A small self-supervised image encoder, trained from scratch.
Model: 1.03M parameters, activation gelu, depths [3, 3, 3], widths [40, 64, 120].
Data: trained on abstract colour fields from 500 small random pattern networks, 203450 training examples, 7.4 epochs.
Rows from block 5, named by matrix and row number. Each number is 128 + 24 x the weight over its row's rms, rounded and kept within 0 to 255. All counts start at 0. Numbers have three digits each. After the name is the row's rms in percent of the matrix's.
# convs2: project pointwise conv (model.blocks.5.convs.2.weight, 64x192x1x1), inputs 64-127
convs2.16 100:089092116126116148110111105098149115117131128090150119183088127143192136181106102110093123161098162136091109139110110113082103124099131117108159109132127150103121106140098130140136104099115097
convs2.17 099:054120131132131135118132072143151074160120141163162184106150156170110135115106151137152145140150140118157101182143117125137089162105153109123118159112101118106138156163150146162145147111159097
convs2.18 102:130151120172104122149095130123151149130109132068143095169110089085097115130139086110093111129140142145134148128144141172136141136110118103122131132125092187102142136131143094135137063085082132
convs2.19 105:097142094139167087131120130079156145150115122121128130141081126110095111187109140130080092151092129112150080097120133107154146127111132114156128126141108124135106115088119114144156130124098095
convs2.20 101:113119153122093105133157130127109094126130102120143083134157115106114131113173124114116143134123120118153144148131117209132128115127132124125161111110131158163149150116109086124111122107086122
convs2.21 101:174168128136149137138121132128122147159192136168119128095124127113171142151143121118116127142130128147120092143120125102152153125128147144129099147188144101161174126137126120098123135182106103
convs2.22 102:095118140132147132150153143143115083124122134112117141132106118108143053081146120101097149082137120118117125123123102136098118082157127152094124108173147132142138134106115127137115158126086151
convs2.23 102:120094153098111124118119156127098127102135152088146119101139126142129162129115085167155138086126113141149135159131107157090129092099113187161164080137145127099102157111128079091127107074132159
convs2.24 097:142162112138117126050137115128125119114130141065127124128129138133156100153140133121117077159134142121118106164106107131164132181094134136184117125118103106096150111126147126124082127113102130
convs2.25 102:093122138131120155121100122140119137128126106145054110088140166167128169133090153134159099148129148126100093129123137131153130095127156125152133143184149125151131099131135123084120116152138120
convs2.26 095:113094103144154103131144162117112157147132104134146129140130067097142127111121144178113088103119145132133127112114102112130135103110139105135112090150152140109141105133128105156154131098167121
convs2.27 106:176151089119113114099154101111124104130129151143118127162129092177150161163101136129137106152123147131141161168148149131115126105113183095146190143156162118163142155097108115078132099190148149
convs2.28 096:109112123148124105114149164139131139127134134154161129139159109173139102113107098143085123146131100152134168083134155155109170118144121110122123137107116156123119143074132118123097091120083117
convs2.29 102:073115136151136117129167106121161098082143085163135110139090117136094092129132156147115122204134130109102102115139078119138134173133135068113087100159125139114120122139140075100118150138088115
convs2.30 097:144132131124126158136192142143141120080159139127130134138101152150121090133182110131170098172126110145136100089085134088131118136131149130170092146135111137131123101125174140162147111151139129
convs2.31 096:151127125144151099131147153094167148178106157178177095112113123171126085144102141153155111177121099148136131123116163109170129144148133154144160089156109164156132100102088111171112099139109125
convs2.32 101:167104116118094124157130109086137093113138110191127116125107150121130096062117163140150143127133149155137115095143131098126135114173128137092103127084123159128103118166164108107135088121146100
convs2.33 096:074119119122117106146131162127090146127125122125099107129124161138115153107096142149145111097105099083103100134125093123130155099133116108096086072131168100139134112104117051036171151139115136
convs2.34 103:153092129168137095162127162123145114110114135128163110141102141099099031157138174123145180090124120121139113148131136114136116185142134095113124152124050123117173124095099128153148092118079119
convs2.35 099:144112097142112148147116130129126167144091106106170114115126122084095132132105106118098133150112122123163188111119137136112130172127140134100116133170099119187105141152110139134119120149114139
convs2.36 103:126117183134118115147142153180120084074118167128183145108129114109097128150154144135114126160138111131126149190152143116109112084107084134094081103127164117151131128111132120123132129104171113
convs2.37 100:055107132155131114149111144114151118134115104128098108148097134188145183118134175109139118150081129106151097108127161145150118077126152144149087100155112103078145142147157112065131196117154149
convs2.38 102:106095134115113111096120114148152153094113155142136174121099140156111101116120116154137157179154129178105157111126102166143103154105158127128096107114150098118129105085127114126144095094173143
convs2.39 108:152146097133139141115110114116110168113151123104142177153128148110130103120113081150147155172109118131104137128105118150103130152120178151114097080145101113078089139163144107141145121116100145
convs2.40 096:139120139156128150136124106154108110126111108147167109178140135109111138139116099139117133098086132161085164108111126137085122166120102167108119090155126094118116147150117071129068142105077131
convs2.41 102:101114093093095138161151146105089148148142135118147138138139136145168127132108147121110156156147103117122172138125149084160136088159129116146121165165154140160104168093149139126145125140129103
convs2.42 101:165153131170152163134131157130077162161108186142115138149129154115107122135131124105113115141145116119176150163118153084148141143129179098146116139114140128179170122142119114141117103183111130
convs2.43 095:216132145103166141128110167112135128147130147137095113127140126111168120104141101133158109114146134134151130147132170134182121175126153155140135120136118127118133093165119158153175128161116095
convs2.44 099:158139132115106114123148173129138153094129176129129112154143150147109148161137142184164155136134116128148120123133169170138122129138145129118142123101177122160125094099130134144130097139124156
convs2.45 103:141105131143128139114135118061103137087160158113118157133105128210149121121163160123127119115119126127143127110142168121078087109138079114154172124157117139105137118124140131130167157173083110
convs2.46 103:153157108114129146150143125124116139110186100166135115097129121131110113119071124139141167120113135096138086143140102154138154150130094163114096114119080101179113110093119150118110117140090107
convs2.47 103:103170089129141151125108132177144146148117135135167146116140152094116114112120149177110151151114107159120134089155122138125100143139142158175159146098165107123131139145138117079131101116151144
convs2.48 094:188121136139115079134120139111172112092109135139141116102123121120125171091130114157160114126124111124145128120126156115208142147150111141132127124152169130135139155101143146105143110144209127
convs2.49 098:121165165153117107124122114151147155137141142167146133112149112136150154117118141131125132131127127156088185124129099098115123071100176145083126174130143101164119146132124107111163164131079117
convs2.50 105:105146150130133160175132109167136125116151129143105154115128124198090124163151145092111136099130145097112134065121101127114089105103128102077114123113136146085122167160130058139127145101129133
convs2.51 099:151129167144128100135150116135166125137136139161113145116130104147075124082114074125100104143126140155152139148116098155108101140138121114104111105167125157139133170131135102160140095130119146
convs2.52 102:217179121132100152112159142116106093101159154130116162144144148134124115113168138128125105156113116092133125153101157135081127173163165102163090156156095119110118125116152146161140089112102086
convs2.53 091:141140141142130145078123112161135083147106126122111118157105101072147143129093107126116131107147153174127091111111137133089110151088140122126130124136104104167132124135126143145100144136115132
convs2.54 106:095085125122085115107124143106129050153108100096117120148108144110130112144137129122103120108115122126142151149128120114081140112164151054115111177110106108122169089093128136106083172118128128
convs2.55 099:094081089123141138139168110132151151157114148110131111141109098086148187101140102096138118160148125132125110150127143131133116104141172122108116155175142154147137117116111165114119082117153080
convs2.56 100:133076105097130094145106111143154108091119106160124090127126109111152150141121126115104085120140131150142115128143123092121104158132094152123178129072123170121111131137063149164130106114144154
convs2.57 101:135146125096086191091083138097102120100148132106154124142129150139151076141135158132128139098136155066155157119148114179165126100086137145150143119094096120096096123142057139141119129120115152